From a checkpoint of a small spectrogram enhancement model: arch unet, widths [96, 192, 288].
Rows from block 8 of a small spectrogram enhancement model, named by matrix and row number. Each number is 128 + 24 x the weight over its row's rms, rounded and kept within 0 to 255. All counts start at 0. Numbers have three digits each.
After each channel's rows are labels from the 100 clips, of 14976, where the channel reaches its highest value: "strongest on" is what is common among them. Only what is clearly more common there than usual is listed. The data: drum patterns on synthesised drum kits. In brackets: how many of the 100, against the usual share in percent.
# convs0: first 3x3 conv (model.decb.0.0.convs.0.weight, 192x384x3x3, each kernel summed), inputs 192-287

convs0.94:104135119140094083134110126160119185081119160113157104107118152117041108140098158067152081097135094122127123054084175121101130111138091162110111143117074106136131073127116147092133138091095154186198082147108116102160105172140131100141123115126118087084086148093081149175173123135137141132
strongest on: clap (63 vs 24.6); clipping (26 vs 7.9); text has "clipped" (26 vs 7.9)

convs0.143:130131162128104086124165118084114131120160146145114111124095159123112103142133071107126134105152150138163096070156110077147093119102171154169105142143120108128116089114134075096095164153129105108126134079215125155104126140124100092135084127118088186137109134108156117110129101112180147154
strongest on: thin (high-pass) (68 vs 12.1)

convs0.115:101117127126105078160125098095154123187106159111136121135172126145144140123109146138128114146084071096084151117091115099117133125146202124108121122211165127128106141095135177170078089125119101111067112103141117143073142101133137111112154146115156176102139154112112068113062161133129150134
strongest on: cowbell (32 vs 13.9); clipping (30 vs 7.9); text has "clipped" (30 vs 7.9)

convs0.126:111178162113080152106152140063122117145092133137121068134147115115071149152149192115143148110103169145137144086114112117175158123138160143143107155116121098105151131178111200139080147128127151037057131161098140175106098051072153116120158129174099108157132159197094102129099119062131062117
strongest on: tempo: 150 to 160 bpm (26 vs 10)

convs0.40:117123150055095099144103119185149208109139098129137124172099145141102124093097126121111122185127148123166112128181095126123166105116091092136144086163146129118102099134142117131112146133105098138115070155151134145162136098088087074125128145110163092113124141105112147126099132146117082098
strongest on: crash cymbal (50 vs 19.9); clipping (47 vs 7.9); text has "clipped" (47 vs 7.9)

convs0.77:221133129155153107062103124169094128141089095164135154184147125128109152123154097155171124107147105067158105160185166137103118093129126139100117168128179122102183176095086102109159152114137128139129115068076133123166167156175125165130119143143169124158105151087107178106134145120140157156
strongest on: reverberation (64 vs 34.9); text has "room" (64 vs 34.9); text has "reverberant" (64 vs 34.9); clipping (43 vs 7.9)

convs0.101:068139065152151148137172105120067089156144167119155167174104144160152145113125147166122136111110117139124142100184131122104086100140164164117153133129124143165115126156107117116112082172156116100151135127109153134152131124081122134106117154117137143116157127147068114104119099118145128086
strongest on: reverberation (93 vs 34.9); text has "room" (93 vs 34.9); text has "reverberant" (93 vs 34.9); clipping (28 vs 7.9)

convs0.24:154113099112130119123175083155127098118132148178077100111101142163169137131083139142105088140145124160119158146158135129145158107161091095108154081140102147145121142123143115135113110126136133082170078123154131077083137077191144095130128123056181129161154121097138045132133131117123105125
strongest on: rimshot (58 vs 24.8)

convs0.71:172115159100092179156170136135099100187128128090124091110143122127180178113160066184135069162050137171101114169112059155136173108172182114069167116147162107111140117124102138149104125176119103093130094147131101145152128119127056122163165160107069115145078102133104076131085098112156073152
strongest on: clipping (49 vs 7.9); text has "clipped" (49 vs 7.9); muffled (low-pass) (39 vs 12.1)

convs0.99:099134101150141112136173171102111150118147137109155156105159082119145136127158125089112139114100127090078145125149143103094052120106135090126152093130123109127121142168169096060084152175123147115135173152124103109134101174141132080155087134161097135097083144113131072110130117138166164150
strongest on: ride cymbal (96 vs 18); clipping (31 vs 7.9); text has "clipped" (31 vs 7.9)

convs0.70:099107101127128085119107141111130193145139143124134091169055103094142128115098101138174111169112093088096138207094161107124058132110141165140119139163122169164155146148172103112098120159113113145127128112069119115129148091153107159174074143131149111069072109124115128137101137162117102124
strongest on: rimshot (56 vs 24.8); muffled (low-pass) (40 vs 12.1)

convs0.188:099127168099126110179109127129080121153081099101169151115149160142142104091090161100130148117088080104105150165134081150044164133125105135118079027152124117106087107134118076153071077116081117140152114163154133155162104101062092139132095140090108130125103118151136099099111136066123125110
strongest on: thin (high-pass) (81 vs 12.1)

convs0.116:121141141102139167143115111131102102126062121138075101107117102163136136100099105114169164132153088068121061123172079120055145195098114116167096095127153168150110070101122095102156070210105155114185109102117126101139106153096084081138133095134087117127135143141129148105149066132131102110
strongest on: open hi-hat (61 vs 30)

convs0.176:132150155134139131139102112166151148111124099142129132151086122090144129087125097101171125175165161165118173117161161124163129193062117120141155144074091159116161168098115140122221156144142183151137096104122145125103173153117108124091082163171078168110150135124145145126165150179100130104
strongest on: rimshot (60 vs 24.8); muffled (low-pass) (43 vs 12.1); mains hum (30 vs 7.4)

convs0.181:161112147080095127086102092188119114103090109121119105140147098139126065152132115098138146159136126135097126150136181143180088133162124126174111129144110131098154149140097159148082095132148101093062097151136148130138148049046111079159076150107142118079052116132086123091142088140135108105
strongest on: pink noise (47 vs 7.7); rumble (26 vs 7.4)

convs0.15:138171187148125127065137128100162067134110091118094126155177096161105181129140138171115157115117109105169129200108127084179136173125126171110122131151196126169156115091088146114102168099105126105038152141150095107099094101157109080127135109204099080143151150173134163099114147111122099154
strongest on: reverberation (67 vs 34.9); text has "reverberant" (67 vs 34.9); muffled (low-pass) (41 vs 12.1); clipping (36 vs 7.9)

convs0.9:156125135146144189107144110185064117145077099141107099177108096125103117109148183171096138083112130129138139120143108122111103103130131150096086149158163130148126118116051177079136086115167150118118125181085096152178117113136115091145161143129091099130145109162108136117123114104127096126
strongest on: reverberation (87 vs 34.9); text has "room" (87 vs 34.9); text has "reverberant" (87 vs 34.9); clipping (40 vs 7.9)

convs0.62:163149134141159130088126104066063114150113141135103143131152153103122128076101121158139158127175097107139119140114148125155130111107097162157061107130119116118111105103102154131096108175154099140071113113153083121104183139143060086145111082184114146155123148075107123108113111109183095123
strongest on: cowbell (72 vs 13.9); muffled (low-pass) (29 vs 12.1)

convs0.78:171129159125118132113137064125109114091135130107132105134164094104135147129132080159121077137111116119128094157113144119123160135157137109153145153135119112080120148087126106109054106114111112138113091132114152129139136077127125142118131130117092099131171111112112091136105101188100071132
strongest on: open hi-hat (76 vs 30); four on the floor (31 vs 8.1)

convs0.19:183125123205076177155133110155169135160145147115112081155127147112117140165186172140129126142129144119134139113183108129154150100152166064132139163081138077116150095148104152154129092103125119110124138206127094173129111087108126167118143123083136090114066143142149141160089111104141148094
strongest on: clipping (26 vs 7.9); text has "clipped" (26 vs 7.9)

convs0.173:197108131175134132159050168130141147160148167146141148133122129147157180118109128095147151106100113136123141139101145118162140147113129150109101090120120121159160178156086164122123144201078127118117112128136106116163136112158114074194209124124089130076122120190083090170128149105122126110
strongest on: rimshot (60 vs 24.8)

convs0.137:181124137117122161142075128103118096129069122136104103121082107080122139149160133124164123104114159125095165090147139122093131094146113046138120159138163148092137164081142112121160090130143115116147140163105096116130163116117133177129100125111167168129135083124083120115172138134102115131
strongest on: pink noise (51 vs 7.7)

convs0.103:127141142170178158091106187100153139108153087134159180125095142128123084094102105140119190139137134156159140090123089114131140124103135131110138138108138135174050115167124107123068130111130142080117160079120185126160109113119098112052129090088114147107089108154179142077122137107121117109
strongest on: bossa nova (27 vs 8.3)

convs0.52:203161126127132140151158181138119133155120120101093089118156084137120124116137154134120153117099121113129099089185125143128104147121184071164118150129157163131125134129123157148173144177109168114100147115107082092160103121113145137174117106150116084151119116164138151066155109174116125140
strongest on: ride cymbal (86 vs 18)

convs0.5:144159124094090097090112085106110181117122117132142132091130117141091123127157203056141186159182159061123158118137110113094106117110120108083038065128140085115129163157095098150150157081141132194177117167129058120142146138138115190140108099124110116095086141117090147124147208105150182099
strongest on: clap (94 vs 24.6)

convs0.152:152170123134114124123155149104151123114114113126099127131100101114115109146164110123101125149097110089077105080128105107103121111133144144093137144141127129091150135149101140176134097106148150092075128146121127137087111078067183092090024166173075104158114152146092129112116119159179092117
strongest on: clap (65 vs 24.6); clipping (41 vs 7.9); text has "clipped" (41 vs 7.9); thin (high-pass) (31 vs 12.1)

convs0.81:101141149144160146123125130114156164105078122110083114155128118120107092114150063122150158135132150158093085143070178163191108156148080179098118146107115129102137128110133112147162180157133148138105129057171127090141155118124080115158099143123034131097106149124110151111115110127146112086
strongest on: mains hum (99 vs 7.4)

convs0.28:164135127109146101106084112109126084141110161159096109134160151139139141109098180137111098098061121106117152132189032127080165151121160093090125100164072127165092103104153164140106071093093087151121152111182153119111101123134154102104103064080184129102110115107086127126123145161104119119
strongest on: tempo: 150 to 160 bpm (26 vs 10)

convs0.185:065132142107097131158137081221140136111122123072128122147138140142126144153131176114117132150178118132119139127167119153177130177128137103136145125106152108168197145101140206144189063052154161139180120152115102105132187126141184066135101176153069105147134091149120107131138092156125139170
strongest on: muffled (low-pass) (65 vs 12.1); clipping (31 vs 7.9); text has "clipped" (31 vs 7.9)

convs0.49:103089146098100130072168124134099077159135152107118132093142175113143136149144141120073102119134167179101099096142111137142128119164077094107124109098113159120112145058098103117134049114129137104125127158129123138093142171150094111107113115110110094113118156090120133116148110106128122112
strongest on: cowbell (61 vs 13.9)

convs0.34:095178173149107122095123125172158121081134110116129142179171096123124134146155162138137098113136128100093124100068125131114103154139156150128120096141052105155122137122144159148071109137126101094096178151133066150181118120101141107150185122166135102120128122154138106154091158076149138117
strongest on: clap (83 vs 24.6); muffled (low-pass) (56 vs 12.1)

convs0.25:119065105119134140131169180095126116120104123162129150150080123106158173107111121160139140180109127133126145119152081083094159148152131084122113145159146144158072135126128113121143124149106139089113091090135148127075102131157148171114074027134122088157171184059110134073159143131107074170
strongest on: shaker (61 vs 29.8)

convs0.2:139111153121155092094100122109093133102075098148133085167174173148087092159104208101117182130147096153119141125118138146109152117139204054144124098139155135142088116105088170135089104134115077134106174138137161122135107098147156157169082108073189124148165159117100158058127103132113095145
strongest on: thin (high-pass) (47 vs 12.1)

convs0.83:167096132087104151141122135116135151108158131122168151119140129190151150114142150111120103171134077150126132118127085118075176107139096092137151076127145116111087076112160134151119052125102090148166110221146120114086079112123119084160122110075126134118151103099095069096171119114107165094
strongest on: thin (high-pass) (88 vs 12.1); rumble (30 vs 7.4); pink noise (27 vs 7.7)

convs0.145:112114189119106189162160146161166200125170146172144176140124097140122151154148082164116133150123156152150107124168079101154131131070131120181106156151086134130143091101136157164169139136155119148056123159145089146157143117137090155107100057151083070135129097171068114153087123126142069111
strongest on: muffled (low-pass) (35 vs 12.1); breakbeat (25 vs 8.4)

convs0.12:122129128129067121142093144107125090177175145120074137179108076107109182093119128065118150069107122113168092102143145148112167135121159152199152104152128178088179142164160163115087125093114107108114105109124120127139096113147119136154054121107160114163081100120158097158160170080139134143
strongest on: thin (high-pass) (34 vs 12.1)

convs0.154:172113137198152157100142150115124121148132077082065110143092075143094167162114110170136123053057105109108085133120129099134130128067149177202099137090142145170157140128069130127122096089107142110079169132110082103158097090089164066124130130172045104113122102129118165151102115106136104176
strongest on: ride cymbal (42 vs 18)

convs0.147:086085101133153101108130113092113128156136146082144096150082188123125084139141145165153160100121152193137159122116142137083088119124121142138145144098144129125066092111118112110143141077113115147099137127164161191116121168143131143184096112053174137072109084109154096163125117117147089117
strongest on: pink noise (32 vs 7.7)

convs0.161:090199132118124137147126122116112097118109122079114146098146091144116045123077156129078110125072078102153085097132135118097154072127124209143147132084123107080111085097151177111137054091150146136150118180125166102157128100133105077127170149148077118150120092217119072104101085139130075104
strongest on: reverberation (81 vs 34.9); text has "room" (81 vs 34.9); text has "reverberant" (81 vs 34.9)

convs0.122:138135186166074127112205083164121158107125084123139105120156082099115104103172135105114122124155114102195171080120146117147090105185068126116119086154125157135063117145163145061134169127134146092107091098123100112133136107154181112127095055076150115129113100148119133114134134166174121122
strongest on: text has "noise" (47 vs 15.5); cowbell (44 vs 13.9); muffled (low-pass) (33 vs 12.1)

convs0.169:128115187143125110181140110141069140148157144144069141138109121108125155160118123152122156135070162140163125143128111152149176090117119125152138122121122131155128075104147171160084124087135108144135131140130065109128151095132087093126152166140106119156117174142108075129077118112109123094
strongest on: mains hum (53 vs 7.4); cowbell (35 vs 13.9); tempo: 160 to 170 bpm (27 vs 10.3)

convs0.46:154166160150119128142152117125139076071095096160084111138122158122092152133129144124141151130119125118112112161171133134155170143130089097087142115105145121108114123095151127148138122186180138131149144116142108066097163115069148121107145090163133098177165149124128126145138101128143128134
strongest on: muffled (low-pass) (63 vs 12.1)

convs0.110:189122142073145080137103129125112113087144126072134142112132120150109127147108171090094165089162079199139095110118114149064114117082122160136120145120164123148113152146112166097186122116118146153159107102140133073129062132168100131114151116132125109116130165184125099184116100136176151149
strongest on: one drop (36 vs 8.5)

convs0.84:124129143165150146150108119111135140094089133097171121086150156119130186134113115138112130181103139101144203131134160173110169095132137108105158084095147120116135108089190138147147136121114167121161124095130143105157141131126151110089156093128066098143189156096132066114115149136102139112
strongest on: mains hum (90 vs 7.4)

convs0.118:120091150100127124107117142199138160110114205128110112198117141117095107167150148076191129097113142124118134123069156143161071173164105116124162119157122133135144123106165180151173147139148119141145166131098154075113174121174194144152088075123063119076136138139081181150108081144160092140
strongest on: cowbell (42 vs 13.9); muffled (low-pass) (40 vs 12.1)

convs0.55:097124197109119118109146187161089121148125108149165069168075144170131082118114179121095142173110170134123095095090081139114121100144120138156181151101102122137126101129138090120129134158112113142128086153121140163135150126167168116109103085100102103154118138133159096128101142100106069072
strongest on: mains hum (91 vs 7.4)

convs0.60:115113058182120128107139101070144110114152032106153159090150129115135106067169123106137132114139108166187134073122143090144187151183131088174071096143095145131076097113110136126121121174135112114157100122174148096086118087115150116147139029054145129158149175132126099095156128147147089126
strongest on: cowbell (32 vs 13.9); thin (high-pass) (29 vs 12.1)

convs0.31:154128148148119178080157141154077148125150127154121146110127160087164134116100100113106135137106146123096131139086133126134108113146141137153130183134134126140113120142202114137126093007108115095103092113138135175102103100153080075129163104092128124115104065160197192199081133109078064146
strongest on: pink noise (35 vs 7.7); thin (high-pass) (30 vs 12.1)

convs0.68:120101135138112137102121097129123184107124167118107126180111128126126113164127088122170127122088135143098140127116175173135106137127090207100131132064132159115170119162108065187158120132132135130096129128144172111119156104127112100140120153132150131098103170108107138128100143119143114083
strongest on: white noise (58 vs 7.7); pink noise (39 vs 7.7); clipping (25 vs 7.9)

convs0.174:157143124157139141132178076202123104130103143169116124092142120082133163165114144131164142185111138159113152127129102139128137101120129141215171123093104158157146129149088133112133119081164134116113134146129090106175139094101132073126122255182129167141118108164111174147131145110123163096
strongest on: clipping (59 vs 7.9); text has "clipped" (59 vs 7.9)

convs0.139:144115106107162117099147126163149162095105163101145124182161136084127141182110046137171101114153146121105119129088168134196108128152086165126118149114090145126157142086117127134179146074176130073088123035125180112125154134159144082110114119160079098104134157140107156157105123144127112137
strongest on: clipping (34 vs 7.9); text has "clipped" (34 vs 7.9); muffled (low-pass) (33 vs 12.1)

convs0.43:100161126146154150158174082063202114089110111126136140086143154163108111154146169134177067157100103136122120156105110114137184157159113141171120094134108127103097174142094121151079085128123126136125098153148108079163175108071138129141122124139125091137070157147097132093118083099129166137
strongest on: mains hum (48 vs 7.4); cowbell (32 vs 13.9); clipping (31 vs 7.9); text has "clipped" (31 vs 7.9)

convs0.159:151137148114150166128157080153107090153146111095142127154136143118110127086109101167096152145089117089186155129163117119092112074114131144106127138133117116114069093089066113178123020086151090147157148117113146117160146130094095101128126193083106143144128137188125077112134116137155142124
strongest on: reverberation (100 vs 34.9); text has "room" (100 vs 34.9); text has "reverberant" (100 vs 34.9); clipping (30 vs 7.9)

convs0.58:166137121163141107117124151171105137112162132123114108154167125110110127142146184159158163118124129108129158090077165147145067162146136159205137122170185101164203166174170160141171107106142153105184170133126151093135100151114183158096113146207139098120154150091197201125185114139100149152
strongest on: clipping (42 vs 7.9); text has "clipped" (42 vs 7.9); muffled (low-pass) (36 vs 12.1)

convs0.13:138120140144101170100111170115208110165101120134126152093126086168112168170101131157105151124087089166102138137143095122105131081085069077054154145107120107153196103139120124147138084122090114131113161146093067110121137124121110148134137134162113153139153153121166142122156080078094144130
strongest on: ride cymbal (56 vs 18)

convs0.107:150157163183160128081121111114115148157158087157088136158095150106108123085114082130134137094132153126104100116118155103203112125127180047099115127127114123135136138188158141143161155108146143112132171096160134131131167145141129152117086113130166126180146175114089166142117163146098103108
strongest on: rimshot (75 vs 24.8)

convs0.0:074156154119118112124174077092125150128069127113181123099116164097140103159131165126089116178202138148122139092069169155156110136149134134161173110107117129124085157225155152081125147151145081083106121103106174128085115072144160149180133103109215100188094115141114084157116179140121099167
strongest on: thin (high-pass) (63 vs 12.1)

convs0.127:157127156127106145121137061176078132127119141099103099148106159101098129120138090158114076106149115150133053101167107091145131130087135143068098154154131132145079169113145097132109140128156194116112077139108119143116113108135113122136155135080105099171128148173103115114155148162132108127
strongest on: crash cymbal (49 vs 19.9); clipping (46 vs 7.9); text has "clipped" (46 vs 7.9)

convs0.138:097132138118185125125104165129112098150134135096125140183145129109149162100123096137156161146136074100189075162152121169058068117108128128117167165113136139164087115150059126072152171171127124146117136056108107137160148155182114179154164126146157128098118137104159142163134152102161146160
strongest on: pink noise (63 vs 7.7); muffled (low-pass) (39 vs 12.1)

convs0.18:127141151104188102139117109165088125132150098085110132069145169131115128123145173132132119087140053136114112094124082133100145194134108138116158109148174117097113121131121144129164146147099139115120157086111126125102086108137133146096074128162063126133098153046135113130120064146143143180
strongest on: cowbell (72 vs 13.9)

convs0.87:157078132054097136120134151124095166141097069121123109105091148154097109106079157084085150099124089155160166230169093105116127128142125129099091125102100159068176127111107125118117045093081102148100142147137101104157127131138098121136153144135101084148114071104174106095132161160075148151
strongest on: thin (high-pass) (32 vs 12.1)

convs0.63:113122118114127182155152138118131126133165150096093145126162121150097091174116167156142114066124081103130098120075114159148127113132163168169137135126136158133116115129121159207099112143118109143098133138098095133137088103110093128102139135127039093113151141156118167118079119063142124159
strongest on: ride cymbal (40 vs 18); clipping (39 vs 7.9); text has "clipped" (39 vs 7.9); muffled (low-pass) (32 vs 12.1)

convs0.89:099148112167128144140064169164133144108144135167116132141108084123098136101150161159126147158104170126130114088177097123126134137096159140142125158183134145113163115075163166123158121149158128168092148095125122065120103160169174106090099090192054120128191146126125223123154117148132104169
strongest on: quiet level (59 vs 28.8)

convs0.112:136150161175136151102112144170188133116093122183174128140110115110131130120116205109126160082130119125140165142160125085064130143075113109143154121131106123174140156111105183124177088089117084165129197164095136075129143149187204125123135130198117124163153161150064073144122085137090127127
strongest on: clipping (49 vs 7.9); text has "clipped" (49 vs 7.9); muffled (low-pass) (36 vs 12.1)

convs0.91:131149108097131123132130096141102112131121159122097139153121094090138170093118097148115115172130164099181068154164084107099181120136046134127116112155103105164141099093147094164146169110126153133136120089129124101148099126112105087094153082115148141147111157153055174107087150145133116108
strongest on: mains hum (41 vs 7.4)

convs0.51:086091115104123097093177107069130083094115175135101122091137170128093167178169133121099155123163141198125178145118160106154113096160108105079106106136126119133084097189111144120099134118144139106095131133136129111079118159172109112174124089039146137160114100125139106133133156146136140119
strongest on: pink noise (30 vs 7.7)

convs0.35:128125135127146093140111106095138136126110103120091097145190096077082116141130082121184125105152120167110132150147097125172168170118189083153120146117128118089061173109114155160104142144140118126097156093093168096137116150137166105102158141085091088156137170131116110115136097145138086142
strongest on: ride cymbal (86 vs 18); thin (high-pass) (30 vs 12.1); clipping (27 vs 7.9); text has "clipped" (27 vs 7.9)

convs0.191:143143163111116158172146155197127160093096152128116158165160080166137085140130175113103077114072128086107127111129103118110165108137118147120137110076118119091131078110096119191146123150152141096087113165091191116151103088109151158093203114142102121091122102135112147130088091067165117112
strongest on: clipping (31 vs 7.9); text has "clipped" (31 vs 7.9)

convs0.86:143103067135114127138139102140148094166090135146079134163114105105172119100147094130098120124169175149125120148145136160165149139125099146090174138136124188178167204105093179151163136162108143119137073137131140182112150154123096125092075200162122164142090086137132178119161133163094167135
strongest on: muffled (low-pass) (62 vs 12.1); clipping (27 vs 7.9); text has "clipped" (27 vs 7.9)

convs0.170:111126105111113143154145072168126076120154121141178137156152149186160096116095154139137139083123127142148154113115089105050125161102117096166097091120129117136156175142181098101125115114111112130178110156164119183165094150074151147093105091101147131123140192107101111078146094136081178097
strongest on: muffled (low-pass) (48 vs 12.1)

convs0.11:175115140106122128166142154151110133131112124117116181197108100096143093124114141176106139128127113132147144107136134078079147107085139128138118107134100191133151145159132109172109105109137101113095119130121149137158124167074107136092087107156182123171089089090148157160134109140114099149
strongest on: ride cymbal (38 vs 18)

convs0.182:090121189127152114135178095079068140220182089110115134091117174160076147096101092171085089118152097133086122131157132147145174126064176132160057116074161159139113155127105139111111110114116130138114108128141080094141151117144148125137136139116145082121070157141163130149169082160143173098
strongest on: clipping (28 vs 7.9); text has "clipped" (28 vs 7.9)

convs0.79:202133129130150139114119115200142092150150138097105108130115166134128159124151072163141073081136083077145164111136091130151130143075128157101117159126164137140124140093133076086177146098148161152181127149093097104114072169136091108141109185146064120106113118058161140134172097116107145125
strongest on: clap (75 vs 24.6); clipping (41 vs 7.9); text has "clipped" (41 vs 7.9); thin (high-pass) (39 vs 12.1)